{
  "model": "multi-label audio tagger",
  "n_mels": 80,
  "spec_augment": true,
  "win_length": 512,
  "arch": "crnn",
  "hidden_act": "relu",
  "kernel_size": 3,
  "stem": "single",
  "rnn_layers": 4,
  "optimizer": "muon",
  "batch_size": 128,
  "epochs": 32.1,
  "warmup_steps": 980,
  "adamw_weight_decay_other_params": 0.01
}
Rows from block 2 of a small multi-label audio tagger, named by matrix and row number. Each number is 128 + 24 x the weight over its row's rms, rounded and kept within 0 to 255. All counts start at 0. Numbers have three digits each. After the name is the row's rms in percent of the matrix's.
After each channel's rows are labels from the 100 clips, of 14976, where the channel reaches its highest value: "loudest" is the band of the loudest frequency at the time of the peak. Only what is clearly more common there than usual is listed. The data: phrases spoken by 400 fixed synthetic voices. In brackets: how many of the 100.
# conv: width-3 conv, stride 2 (model.blocks.2.conv.weight, 432x288x3, each kernel summed), inputs 144-287

conv.33 099:168138122105126150100206101120114139078108101111113101174128117095096117175115074150118174144130111101110094141106122152143140132080121115117144144130153112149131154089157171135124130114148105120112122140108144126150118161122127107140142188101123097123104114149147140155140149108110128168124121127179115137104132107119109123089104133137114145076107159140185132133164089160124089132090123121130166191161087131124117164129137105153150
loudest: 4000 to 8000 Hz (36)

conv.185 102:159106130115137134086104141097113120111098190144134077124138129145109096106156150135125096126147143113122127124139141161127129105124112146108138111110130122125154137156116190130083130138129127102132128116154138137145173189094132106069076140141128118164139152119156139081122128141167101149121152147110099100105148163080149106119176100136120124151131126107148149121133137139110104100109184125155142083143145148138138128113112166158111
loudest: 2000 to 4000 Hz (72)

conv.108 110:154158120158152142071089121159140104102169102111112093110134136062136101113166101148097101132109126121115108142134110161103105114137123119153124130144134120123115134140115154152138156146210097170139077164132187119111148126123101117139117122134173123137141100135102136128104108099141179111131093152109114120129123161105095142141160104082142127137118098123113101109140104136113127099111129130106165094091151180139147153101137131131119
loudest: 2000 to 4000 Hz (29)

conv.157 088:121126104174152143146120125129133137121084116113076078103132148111099131102113096168064143131136132137119177143147140125114161132110131126134112093165123123078120127082125175095128116080120138120188116183107143129130115156131125135139145093134115105143105121141151077148126125118162122150173161134159144150140149118127095158182158095114107145114092157105142144085110148133145153130128124128146141130160166126082147089128084123116124
loudest: 2000 to 4000 Hz (31)

conv.383 107:150114074142134125179127144085140127157152162137149141126148142144123112096130155113132083116161145116115140112124088106147086080140117153106106087109122139118139096132144150137117125107115156104141146146120128127124199128159116101188138128131133136092142126100125088141105064134097126070113155111120144132157130105153117145128141124117135105146132138129128154100123160149076152129133132135149140107116153116134124133100087161138142
loudest: 500 to 1000 Hz (85)

conv.113 110:129133154116092092088148125123110149140124151150138123120168141120124140193097165154121180088121128127155098100095163112158103146160108138090108140121166150112136121091127124139120121167124150125123140151139111091152101114140132124081102141115107154099159122104116102114104106144175146120125148131140147096131101112129130158132129093141159141101236114142175072141139130099096100163155118118124098120113125179120158129074141138123141
loudest: 500 to 1000 Hz (96)

conv.1 099:141103147161151126130117124110148092159124086131174138071151111135125131162103171132177106093124085161120085146098162167114116136117149113164114120114100153114136131087158125134128148133132128079117147163102131140117193139136137154118133163113118067067102148117141145133154144117124164126167129086140151139096114134135141119107143118094095107135106133190074123129113169122118114093140081126128073092184151142119132115155133140107090
loudest: 4000 to 8000 Hz (32)

conv.390 104:134103093198127123181172112102177139119118133137088081153128144158106094128116110136061136118107130143107158158106089139142128118068145128120134118139135138082125122099165180123179147135119168116123135113130124078121131145143119118137127160150099143152123109132149144067139095117078112124132109084087134132139181145118136141123099115110096113114118145131170109171090155153125081098072135106141142147063119155119129173154144131143129
loudest: 4000 to 8000 Hz (28)

conv.369 091:084169147103116144136132147117102144137122154162118107134093135112121110151130103127137107120100119108139118132152158100115119131095121102126127067141151106096124128159116131105138139158148157139114150100150151137139076092147142102131108118116173100138166128133110144106113179158082114156123112107159137144142110113138153146125140108129086199120137106119102098197138148138111133122124130059114167141071138160175124137155087154068140
loudest: 500 to 1000 Hz (44); 250 to 500 Hz (42)

conv.100 093:131080169105114115179109148156143131149135091119160098072103085136142128111142152108147143098125142113101154128118130142119091149161117147114144135116108145127151112155114060127163096155089160128137134098130093139128100111172141133100102116108113121136095122115158136112159145112166131143163132087110110153173138056118116133165101155152126135192077144107149129115110108115136084115124111126130176128139085139134115149092136149114117
loudest: 4000 to 8000 Hz (40); 2000 to 4000 Hz (25)

conv.295 124:115140110147126131111141099107134162084111131105129095146127144119144155150105105122126129131134175127132118139159171134163075114122132123121144117137090125124106129148129138125122134119123116095134117148152098122128144101107121109034132096125149061117135113153098123113110130109167104144125105143155094106142130149152130137152129122151100132101129146101124132128114098144135123117123116131083133110137146128092134143131106151130186
loudest: 250 to 500 Hz (86)

conv.36 122:138145104133102143104163113132094058130114135113131146153137144149156144139109123091104154116099130161152115149143128162132105167101140109123080117115092127126122122127123156083108114127135130097150112112139161118129147146125118105102118127132126062135145153149118149128132123116140145150122125124143135105137113119154142129155154109143150117138172132133120142138182105116137128103110112156128153148124112121156079126134129136104125
loudest: 4000 to 8000 Hz (38)

conv.409 112:144155093102133143128170105103129089127145162141093091135110121160098109132149154136114130071127139118122132115128120125108137119080121111140149138129096160123101082094127169128216112133135105105118134116091141121111144118089137120122145103164119106160153137137135089127096118166154141134177154125170158116100109088127165164158161091133157136085146118105151099131159141140123105115142155177139143114110126135120148152164110155112122
loudest: 2000 to 4000 Hz (50)

conv.87 082:081133137159129159141140164136095119138104108095165092144158100122109120103147127125163105153146160095098134143102144133112093133126114113102137148118132144108120095128134148082142113150104173099120149143086107085131113159186101141116155126125133149171177119126131144152103119146154133166134128115138113142140107090136140128129100112104147149126117151165154099133106130155152136123093105177159140152095139146116114165114169116146106
loudest: 2000 to 4000 Hz (88)

conv.142 100:128076133167146152133136167163165151148109088094116127090129104124138107116113176111142118122137159097083159127150085105108114142147140103130099124078105110124115106136112138124091156112146126093153177112115098123121151131160139096155104117190108072201129115129147117126123101133070114105109134145076140141122140147126110144116123144136130093114118067083141086118119145172128134142120138147136155137149154128140139179125127123183150
loudest: 250 to 500 Hz (46)

conv.30 110:145186128121174085117153122123132105095109193094145157164137104119165122136172118145114132157178118161177139126134163154120166146104136150076120131149145157145138131133118146101120081084114128091131112153134134111081145142102128133109108132109088135141120128155113149104126109091127142152157114102125138120127159094130122087090124100111138151121126159095130127140141118137128123162143170127103148143083163141097122125107131081148115
loudest: 2000 to 4000 Hz (50)

conv.58 077:116102103145130094155075129129143133132146106117136106135157134110101176125130092078097102117147131116152151102132157118090110146121140096134080147094133127133158141149128096156085120100170128117154130143124155172151104047151112141166154152138144156119156097174096109100177174156103102097124172128102110142165154101140140129167119111118137095145110154155127096171086109069137087119125152079127098147145198140094125123145120124124107
loudest: 250 to 500 Hz (52)

conv.78 105:134141089171165118120157166119140092165082128149118119122166129120175120118113126092082098170138103140085146123119160088066142126081120127094124112125112131143127109130115126149158118151084153131249116118143104128124121120106124131129134139095161116132110146100087148125138120135087112106128162078123144117148115158109128128120140103108123102105078123148118117141090104119101143122127122139127146135105120118140128131162120133175120
loudest: 4000 to 8000 Hz (50)

conv.423 093:124129131127111119189118103096157122143136110141145147127104167147090129074110143130106089103143113092153157129148116173116119142131119121107126129125141125126129136129079148120129143157118124121156169130134203145088114130149140116148083136162093074147118138133142178139150115123114119098116170161110147152128147170117165127138118100156155170157112098117146126122130125135147152132117097123110113125138130134130117104113149104121119
loudest: 250 to 500 Hz (61)

conv.340 093:152100137166085141116120118124066102099170105134119175093115109150093133095119120114119067155075134113130156163107169096102119120112116098145151145161104132150116130160117105114120122123096119071126105134145161130129138165122082101128102091133121110105131130109131130116118142103147115129141122168145176166142123136150094099097080171103151146121129091063140142082099111143134101133126109118137094157090136142118126100117115164110067
loudest: 2000 to 4000 Hz (72)

conv.404 102:159125113135139136135130138123182130127118161161103144125129159115099134092121132118112114115140087140134129156119115165137120153099149136122123126140109117104127165118133157141077146162123115133121124120157127128151180141155159070131146153068103132181179103163105168126085103130153084105118154139158135142132146151075084135172122109140139109140103133139120131114127094177117095126118102147145157178124139104132121141159125094151145
loudest: 2000 to 4000 Hz (42)

conv.251 091:134138141137137121100162109138076142109117094111128107104132145107156122106083139111134151118129112104132164124097120163089153135136169115184139142133121121149157143159117117128169114106086114143125125142119150154098170143099136142131137138131137088165125115137126122125112086116140115168153137091144109102110082180144139128125127083102169113122122114123113123121147170131119133129116114152147105164127125125103143126092129121075120
loudest: 2000 to 4000 Hz (33)

conv.156 083:165128168131101158084139116125163097116125143118133103132156159114139126165102169118156134104125125132147106113112104127104111133182128113066110108130085147143126105157098102128187139129125115077108106146087104141150134104102164076159145137149139103109129115143102092139088126103091078111127164190119153105121105131136106097146144130192115108137077101085110122087115145142118146121184152124105111097121150133080112101117113145143128
loudest: 4000 to 8000 Hz (61)

conv.44 121:144149067144132127135157140066134102147152157138148100149139137158093160116101134136135157117141147124153124120119107127104124124122194094149128142142177127113133135135087143143167142153141127140139126152124143150134127097132127118162115107100132103140173108166154131108144118126121142133107104131134108163120154130106122151131157060171144133114190138141114120137088135137113122105150131158162127135116125110125129123118137183048143
loudest: 250 to 500 Hz (45)

conv.42 109:105080126121076080104110122124150148134092112118111097109143137076139172124115147112114139135127086099178096111145202111136138083100080151125134134118170091102110152171125170132141137179110130105172148123131108105172107121110145158112124090127125072110135179153121114113152137134133164127098127125130115097131142121087102116110173111116092113148127163131142115133133131131101121124153127114180131135143145134151098125155155167110134
loudest: 250 to 500 Hz (55)

conv.399 087:153098092125147160125147109144116104134106181080169125135083105147096087187100118115148144140125120147081154134137141128140087093140143164103155114117143158109131117120136129108069124122131126108103121132160146132107120143137200142113155134109096133126129138149123154119081141100147133120174117190126140158144102136104148119100128098109171147159104121120114134172140113145118120118145139142089104116148127101106148106093160077136137
loudest: 2000 to 4000 Hz (88)

conv.379 090:138098096127138168153125139107191120150120100116100153124120123110142114115130119137142139124126106110125132079143126127080093129125172086120111119137125121156126166160155159112123131099167098148137141092124142164123101134104088099147123163164106108073121122125108131103145113104100139165117126148113164144154105185094147098166155108129098129114155103135095100111148066101135172169159147109091108160103122172111142135129131130126125
loudest: 500 to 1000 Hz (63)

conv.408 096:130096182109116137094149136135158090148124169106134088141126153103127137121108170118157108141098145137124114128104140119104110128148143142177115114142107126158132112105109084130119127129116127100087122111175104128137111115114150134087115152105132040109185150132107158159132127118124166120135100134107130120145125109185142134110136118164118108114106106129157097150105132113114139088124075131126143140099175140154125125118109108118121
loudest: 2000 to 4000 Hz (27)

conv.129 103:130124142087115125126139119137118158158131174127119152128127095114137167058119077162086112144155129095168136130121077150139114140116133142145159118125117095138110106103112181132126138159161132155127116118096153099185140109171139100119089080131118153129119094123138110105094124111081115175127075116132103131129129134108100089111146126101096142107115122139130085092135126133116137095113108137117127108125121121121145112154136161132135
loudest: 250 to 500 Hz (75)

conv.310 104:144112097170141149132121141099124115143147122107112117090152115151129128141108095116148119137107152111111126126184146085155133104115091114143144107130136127072131186148161131130103135139086118127157092106135167148157130107114091104151117091135125148121145117117117095150136127136127104137145141053118148129101132097167142176151108131132141135131117125093119137118129110133130142160149159115156169141059130154077120169142116096107145
loudest: 500 to 1000 Hz (53)

conv.364 097:104141084103132159143090172088147149130127128142159096114160116129166115110123156138145121120135104126162104106140085138079139117108114119128137143117174112138142086146132137127101120086107124095196111127124098132125105148055154137113149164112108147135158141153142139128095066095153141120186164114124119114106094098140168115143106120134148089124171113151119130141120157167145108113089135123158124136156147102072130138150132112118110
loudest: 2000 to 4000 Hz (40)

conv.393 081:102116145131118145131140121129132088121137093166125118117100071094120162161154108088134121144119104132097146154094142109132115133132113111155075092096176148176133145077140137160109150145121111182115103113125158083137134153124122174086132141120108122108134116152127112120127120123121108117126120120199145113135119085138175154109192087088169116142101130118167147128130138121137123147108139128142161178150116172148130116139118139131103
loudest: 500 to 1000 Hz (61)

conv.118 097:084141109143093118155168134111084146127131112138132100137160100135106146128088166115133131122135175105119113113183129129111127124146114119103116135125152121116134087112155173117097129138094145105096123136171126099143115156147118097093142135140116109117195177137146157135107122159133145119120107134092178139140129087124110105161116148116168123122117122132103125111133118125127162160146122125124105166131117101108147143164135119139144
loudest: 500 to 1000 Hz (58)

conv.350 097:128112098156119117164143098164122136141126123139075141128127177112142097110115101125075118143119092119171125123155184128113138091135135102133130135105108106105111157121099096107127129146125141144145120088130102145151141129127080127089121086164164137102154105100121111126141168127115099128121123102152183164144110108125145149169109153136131117144140101119154141136127159133146176154124094090104128175045128125149130092119127148102115
loudest: 500 to 1000 Hz (66)

conv.211 084:143128137130155141120124123140133110151143110152109120101139108164103142143091096083116154131143089108108183141112115156080092106095156116107144152090098086154127132124139066100122124122162078170104147108105086115126143143097073132151140123136127113164120155163116132152124110130120137080095143136116121161127114140133116160105113101128157141081149112049126142143111117130137129126114148114158114089148168099122103184095144139151102
loudest: 500 to 1000 Hz (43); 250 to 500 Hz (42)

conv.284 096:140077223111098129135145129143150119083122116102136106168101105158144119149130191118144138147134144137142111108100112113120129135126120102090110088137140131123143153164113143094118128103091143074157132113129113128128125145116179127084146131124127124112106099125116161112109141090101142156136138090089128098137122148131099093140130111147122106155129125184103122135150135150130100152148150131118130142081126095098148133140170097099097
loudest: 4000 to 8000 Hz (51)

conv.174 092:087149114129131067171156161166098152171101129135131125143128139153120135127148159154111069073105161130063139165161153077099147111122108131106117124127169142153143141107097118134114127095139110127109153140101144147102090122118129161124093141103164111125171107137144106144121142144130131083182155131116113138147114142117102126118131187151130120160124171136143117116100104088130157137130107150128146121149107158124200138127093153181126
loudest: 500 to 1000 Hz (87)

conv.430 094:147157095153136097113122125130097158152143174163121114123128125157141133136142128166096133134132112109128106132157124144060125120145162134113116083165101101128144121115151081110100148069116146133133123165122128141148109127048119110121134122108138114088142119157134196110157133125115165146140152091097147129131135169160149151117126119093163159159116161145098138115119177146144123094142119119158109123103118120123146139112071130130106
loudest: 2000 to 4000 Hz (27)

conv.136 091:136114099085106138101109103134095101127078121141142130136147151131114084126121104131117128135172116132121180146140164119077160100138106114151106122171108127180143119117103128160111127097102148158100157146162104160106120151100138143084103130102128149141138140124119144095109134128135146139113115122093151131122086091166118151133147108149122141154073094110121182129106121087125129166116136102102152137149161101123154151139105117139153
loudest: 500 to 1000 Hz (48)

conv.269 099:118132142148139091086164136111087135134093134142091106109119137116117144118106102162145127140146136136097118091105114150102088159146120126095123130108153100147113107080107131123146150122144104202098132147140142122121100150170124161105115116123120150158138111154123134115100124118138158094119128140128130124157136136129144105137088158137169141163125103125170083108126129107122104085122123174081109112119094122070136108125126111143149
loudest: 500 to 1000 Hz (50)

conv.143 097:160124138132136092096120137125141133125136146131133154156123107121115122108166173126105133129102131114134148102169177095159161130130114131129144144127123133113169126145191119116161146111109114106115092134113106093096123126119153106166109140179044129099126131107146128107150117107148105169138138118138163131136136169103093147124142197120147135112154092097114136095142128118152134174148140123105146108112160117110103130138069113123115
loudest: 4000 to 8000 Hz (35)

conv.419 104:154143155159148196110168138146117155148075143098137096115138107151095096140134076162092103189132128126126124120116183159124165113116140120106134149102133108133095142156131074135137101126154107152116131117115101136146151151063072147108137165110111163122079116115097108112102104090134153117110185070129128115139107110091121136128116124128123105121146146161106122142142096098149133165128144105151137151071148127107152160115155161107143
loudest: 4000 to 8000 Hz (60)

conv.221 090:147110134105131123105144134169112130148152144169160095099124103090110121100132115114177130131057138111137158112121100112099145101143101154122165094124119114153137100134153119155114157155160124118122160137141138101121109086129146097133130106129075121145143130153151118117128160123138102113180130131141111098068094128097109122129082138122169120109119131117117124138151086103123147124137114145110124102092180117129128113108098121108111
loudest: 500 to 1000 Hz (52)

conv.374 108:078149121153115149171126098108156137150115134106109159128124158100131133082150093130130129147101177157143150148098140163120107073100177120151189097144130124145135125130119151141120097115135125107146134128152185108137145156149154100136128069144181140189177190105132098121107156151171123125161111158140143112117134112132132141114123098173119140128097183093135120093142110171139112104145084143150163119150104099132157148141105124090109
loudest: 2000 to 4000 Hz (28)

conv.17 098:166084125163106132145149159108132118094120131162152144098097112093138078116131127111120148139079110166138105137142103135123127122128117119148117116127090090171126139178155113179120090098129116112160158147170110133145151133116129103122127134199133131150143113087113136146118144077141131132133152138082156107140126126125105165178101160142120148112118133116114132138106096136120163147145150164147141148103122155159111134107142124127111
loudest: 250 to 500 Hz (53)

conv.172 103:144141156114123128154144106093132147127101151127149140103133156158129158144151111128159144122136169095156101125113085164165150094133137108146115170165166117139080114129149151143151170109076174113151109125103092131145156158137137121165105140153128148112168108144143128117103132097111129068114113135115104114139115151128112107141153144125123161134109125112118087128117137120110111095163140136103175151094096099126128156136114118087164
loudest: 250 to 500 Hz (49)

conv.153 101:119132141148151153142113154144099170085153187136094097142113141090101134142116140111140141119120097137117163147101136150133135160127110140168125140147162138135097159139141075091104095169145126111144078085171152128102139106133153113092148120119127138099135112099114133090121151097155142093122114110138130137122142114168121090145127137108155113122103109171130150068108140088121125085103094136146133156073173133107095106127117174087141
loudest: 4000 to 8000 Hz (40)

conv.318 095:115189140091140107129142096130122114136128170099116093152124111155170123122113129170108120100134123138140134117111132161135151145152110135159120127115132130155131097057160137139126147105136165123133171174160141086134150059130123121134140095113160139101124130115118124127138132121164138115111116125189074113116110136127139122108135162157146126123085130125122117141095125103150165153138097108144161138151109152127135103140141140101104
loudest: 500 to 1000 Hz (80)

conv.380 121:080123122154122159143110142124123157151126108109141094095144122171121114114103138130103084140207115121103105082107116115118129109164112116119114160088127110106136114098127134150148152114154141128074106098094129140139123097166125162092141152127112181133151115156094085137117147149121125162104149098117103148145112121120120147134145136086173115116125066107130100110127158101133108133133135134127097162131117161134125133143129128124134
loudest: 500 to 1000 Hz (50)

conv.352 097:132149104092125109165129145093166111141144116114130150125102153133096136126136121077112112115136104114107120140131092126093165162144059125119125093122057107135097106132148131140119142138126087120099134127138090100075087140158133122117138102105179125148124095108156112116092137116126108135131144108120074143121109121100098145076116101122109132083116123113127155147122164111121125134094138120108114118082075171157114129152116135093118
loudest: 500 to 1000 Hz (55); 1000 to 2000 Hz (40)

conv.183 086:140115114129088130129123106148078108117158113098116065131173090135119100130151103125116129123163109151124101102114105142120163132146143158152122108138145126123118152085091138163100086108134143084116107145138112134181143090118123134117082104162152158120163149136139120125146111116118118119138144075132085135120112103146158106160108129115126106122105121168124046115079129126132093117108134136141140102155157101142131103128068081112114
loudest: 250 to 500 Hz (57)

conv.9 093:124143130124086108133146137094103089132173129143124148097143104144144107135151053164057130129155119118122108180142116122098098134146145123141115118184121112120134137110131107122176124130126107123125141108145092133116102129133072078110091084106128165151088110120107119148114125161135115156128136113125116124146149138168165114133117164085123164149125155130161133117122130139173122137124127112177101140117106139134107125142153141165138
loudest: 250 to 500 Hz (49)

conv.83 086:102103142107155099145125119120142126146150130158153116109129143110184132113093116119095106092161106135126116147095117138137124143084104151128171131155121116121111123122107102141135124163128144094191124118135078090161115115122145101148132150121133153149133110126142148130124113114157194123128126076148127079110130103117119144146146116098163148165109117157138143059133139137136079108113168089172128158167126132117158093114141154130133
loudest: 250 to 500 Hz (60)

conv.8 100:084128147071125131119104156136111167102174175143096150095112148118128140112125145156166118109126148061122142133114132100098147141131094140091128099143118106129113134100097129099134090105129161155132142124071122147123088154103122123155128078090136166089094104119097163168126157119128107124121127095115120147134160141155114113116136088131108104143155082105130142157101094132144068111105142117098095126085131135110125115130139162063100
loudest: 250 to 500 Hz (49)

conv.366 089:088114121086137090107170070079138136078165139130116133175140165122126150132130156086152117149119141164142105094099124140121150167126121112091141088127143126171137143103127128107120115158169119144143113120117173119122111125132085091171146122098129102122155133091148131111139100130116126139133119151094149128109141119090130127167137135193104100120111124147106127134168166145090163138070092174116133144098129117159085091086102108132139
loudest: 250 to 500 Hz (55)

conv.24 094:100118139136110157102133114156079123087119122109123099139085066183123114171134163085167140170169157100111117116145147150103108139149131143126124158104146096109098157126117185127133142081134111166136110122109104122168122140158124128156114126128103127162133137136176092114112110148135115158124091165102097113116119099091132158167105122101132117158164149111160138059141093138152132137109147110085101133110114134109130145093145115138132
loudest: 2000 to 4000 Hz (80)

conv.123 109:114108162161121144102114111131118191114127118152138131144094119163143134123099153097122124143156100149147132151131134160104158117145083136131148163129120133113142166119136169123114124131187119167138133185159169131142115124129102077107148101121151163142122122140189155100138172108105128125125135138102146169136105115172145139129124146137105120136096103128151064144159157140128111142075113118149128150126114083119140162162129152146090
loudest: 2000 to 4000 Hz (48)

conv.62 091:102109139100128130142130119153140143125131095098097132122137178084098134126162117150111110170110111117138132158146160115145135111091196128103125141100131113115172111119093157136132123176112082144129129154131164109144092148130146082148154146160186117128135160138117149126093099118113101094106106165111112118158155130149188129126124193116181157128113097114128138104134140116101138138137141111104158110155152128153123100173128115135155
loudest: 500 to 1000 Hz (62)

conv.213 107:157126125161130121181154086128122111075121076117134142151155145104123140098114142109057126139113093115092122124114121154190122125122118114095100172127104130127126147139124141149127153140134182102135153127093155087129104138108118102133134103101140083147138142135169119117177123151156104095112127139144108110130125182098139099098154156114159170111154133117128113125110121115146094121129128100136139163112145166137058132094131121130150
loudest: 250 to 500 Hz (60)

conv.354 084:128116133130118118094144157119108110108124124172105112084121147113108109117104148091144150098116126136093166155156054128104109109103111105143156164125130083124136143130115114142141165117119151141166141140141119152166108120121135104128124131113093136137135123132125122084118126123121094116100111109125066120140100131073098082150150089135123135129117113145156117170111122134133112097142156134164125149121168084115128148128109113095105
loudest: 250 to 500 Hz (67)

conv.159 084:151139153097099085163130184120133132099101122168178100100142153118109098153118209144175123119174124106154138109106107119128140106130098121119129156078092095136108160096133132094149140153082187134116081140113113096117119120132171149129136109113157102112140087072150104150110153133093128129147144118119061147105174165136132116123114153145130126146136123118101113123120151105131111095116152126139142123140118116154135081132128118141139
loudest: 250 to 500 Hz (47)

conv.104 098:125128146141136149110111125106097140096174135154152080146111097135151153114094132128069140140143121155094183102103152099164109143123112116131106095153119103124147131142115142126106145121181134133115118071114170085160158139141152136117101121168123136094163109134109106107157114120145084094144130123118092127107069132124099119124101134121108133099141198046134105099083098134126118113104128132140132136099142133097122147123136154070151
loudest: 250 to 500 Hz (54)

conv.50 105:168091145157138148081114105150144100149175098131151111137165163123109116126133148133108141193159138101087118136110144135168150144107117127111115119094124116116100116095130167127073134147108120132174103163121131138164075105120162162084121146097125095131088159121108155138099143121112144106134113180134145103097088099108139123096132109138128166143147098179133127167150093120132103152112113146097129116127148150108102144090126143092156
loudest: 4000 to 8000 Hz (29)

conv.51 106:115123133139097163163144090152150125114126176141153092114133097146086082134145182112139115166154150121125078138105139125107106109135120147121123105160088131120116152089074119115122164127138147100110117113131113122087130131116125121121138160119151158112076116173147123100163167107125091147110171088106095121103163094146105148157109126112123137116154148138187082097144114110139152154149104158128132117158119120148157158106076107102154
loudest: 250 to 500 Hz (52)

conv.119 109:126154184126151181148127111154164118112119120117162117084170110123144106110159140143103107121118139148134117137104139147103124120129149097168126077106112131118172113104151115097092125087138128114145132146127085136125109129126156143118132118159091150122118122134153117126105145101078129131144156132125119111112101164118120150104170130118110119182149099182178107145103124113147098134118112149102107110141160121096160179136123138136070
loudest: 4000 to 8000 Hz (85)

conv.38 101:131139158156079152100095127163132130142097141128162170180135094079116086100102150129132097144108086144124140086141120129151137094121186118127139094169116130132056098159119163102144134122115102142127091082101152110127122137092152097121130169110171100111114130136133149130146121150121099089118115112081139128164148146117170103143125128146116187136123111120113164140131132102147128113173122137093123133168130118151102118131138113158146
loudest: 250 to 500 Hz (49)

conv.367 094:149048128143110168158140112105132143137152112092104094104111112122103095149160117135073133132124079134072146108125134141054130114112146132122129144115107133088122131167153162155137121087106144107146141128117127150112158181124135124084132126113112110138076149124125097122109129128152111143139140139079128166152120151131122173141147095109142126126112110141123107094087170152152091165100110112141119142130131100076160118117142117122125
loudest: 2000 to 4000 Hz (35)

conv.39 078:074130102049112098106156129127110135149121113127154117097150151140154144115110110167121134111119135132193133125133144114122164125131113148111141143134142112123150143065164085141127106091153137164103152157125141088123115121145114183081150142134156124135154138130147159117124129103118155150131106162167083140130126152125154093111134068110107143105131105115091162119095141135111183148140118148113107094122085126136107067120115158084121
loudest: 500 to 1000 Hz (69)

conv.238 097:131110164092102170105097120131132137101158126136120128199151135142138103129130098137108128169127155098132125105152147112165112110111090121134120167148126180147121121140156088098128118108086138127140157122130109126150157106115125133085130113100095154119144158193138107146075172142129142096135130125126130083109129128109146136126114136151104118129135111159138160151126122135143107120130140098182121168085132121134147188147123111128125
loudest: 4000 to 8000 Hz (90)

conv.315 107:108120102108118133103108122092101110133138140144146158138134165117148144109136138113157119125110166181124154150076177085129179115103146121148147096118130109106083157150137139114117140144161132137148090125159119108172137122183134131180128111129117112156141095108141126092115128124130107124099113132151111140108135139098127084117089140134103143094129143117123140136136136154112116105123122141125189068138164103092115108146122122180143
loudest: 250 to 500 Hz (60)

conv.298 091:150145175114100150126127131091160141118134111174101118153128143100125131105096094154145143146141117132160148093100118109158122158081120072144134130062105161144156145112154098139153145140117146142119139145176166098136131129156131107143164138118147131136150139115131121130138122114134145118142135154178143125103123132117115176082111126146132158136126126173135116143131140092131108115120123117145120129138157155162114109087141126131130
loudest: 250 to 500 Hz (57)

conv.207 087:136169128126107112123124143113092169113108101133152119158104104100136123100162147117137128122148135112103104149134138151089139153152141110076118160136114137151105170156099143115129120107133103122164114092159176136127129136115215138052118125139114147126114107136135115138114102091143096119131143117118104161158113093151130157123119114165159150115084141115148099149073123111101112101118124109143143103160138093144135138109107101123113
loudest: 4000 to 8000 Hz (77)

conv.49 109:110126183095138167143168109123114143094146136142129100146141142114130127157125081140089180134115135108127130105119104101133156167116122122118138097110112122112123131160136110169109161163116150113135178107141150124135056154136109069129117108120170125139167056108123067124151176121143135129129123133129170127119099132126094142090122117122126124107206126130156114141149155126092127076131135140118104113133144123127135131113125094137147
loudest: 250 to 500 Hz (53)

conv.198 100:093118137140101191129163103115105129127100124140115122152110108111136107155144091087090116120085140093101069109103120176168115116136108097156151117135111140107108102165125102157135146132123136130108132097150111161129135150149130180070119131135175105107063134127125144120118124155117149139109116062066090096136150094129129144138122069135122110139118127155119103149140125110148136140137092162137139120139098143117122150140094142116142
loudest: 4000 to 8000 Hz (87)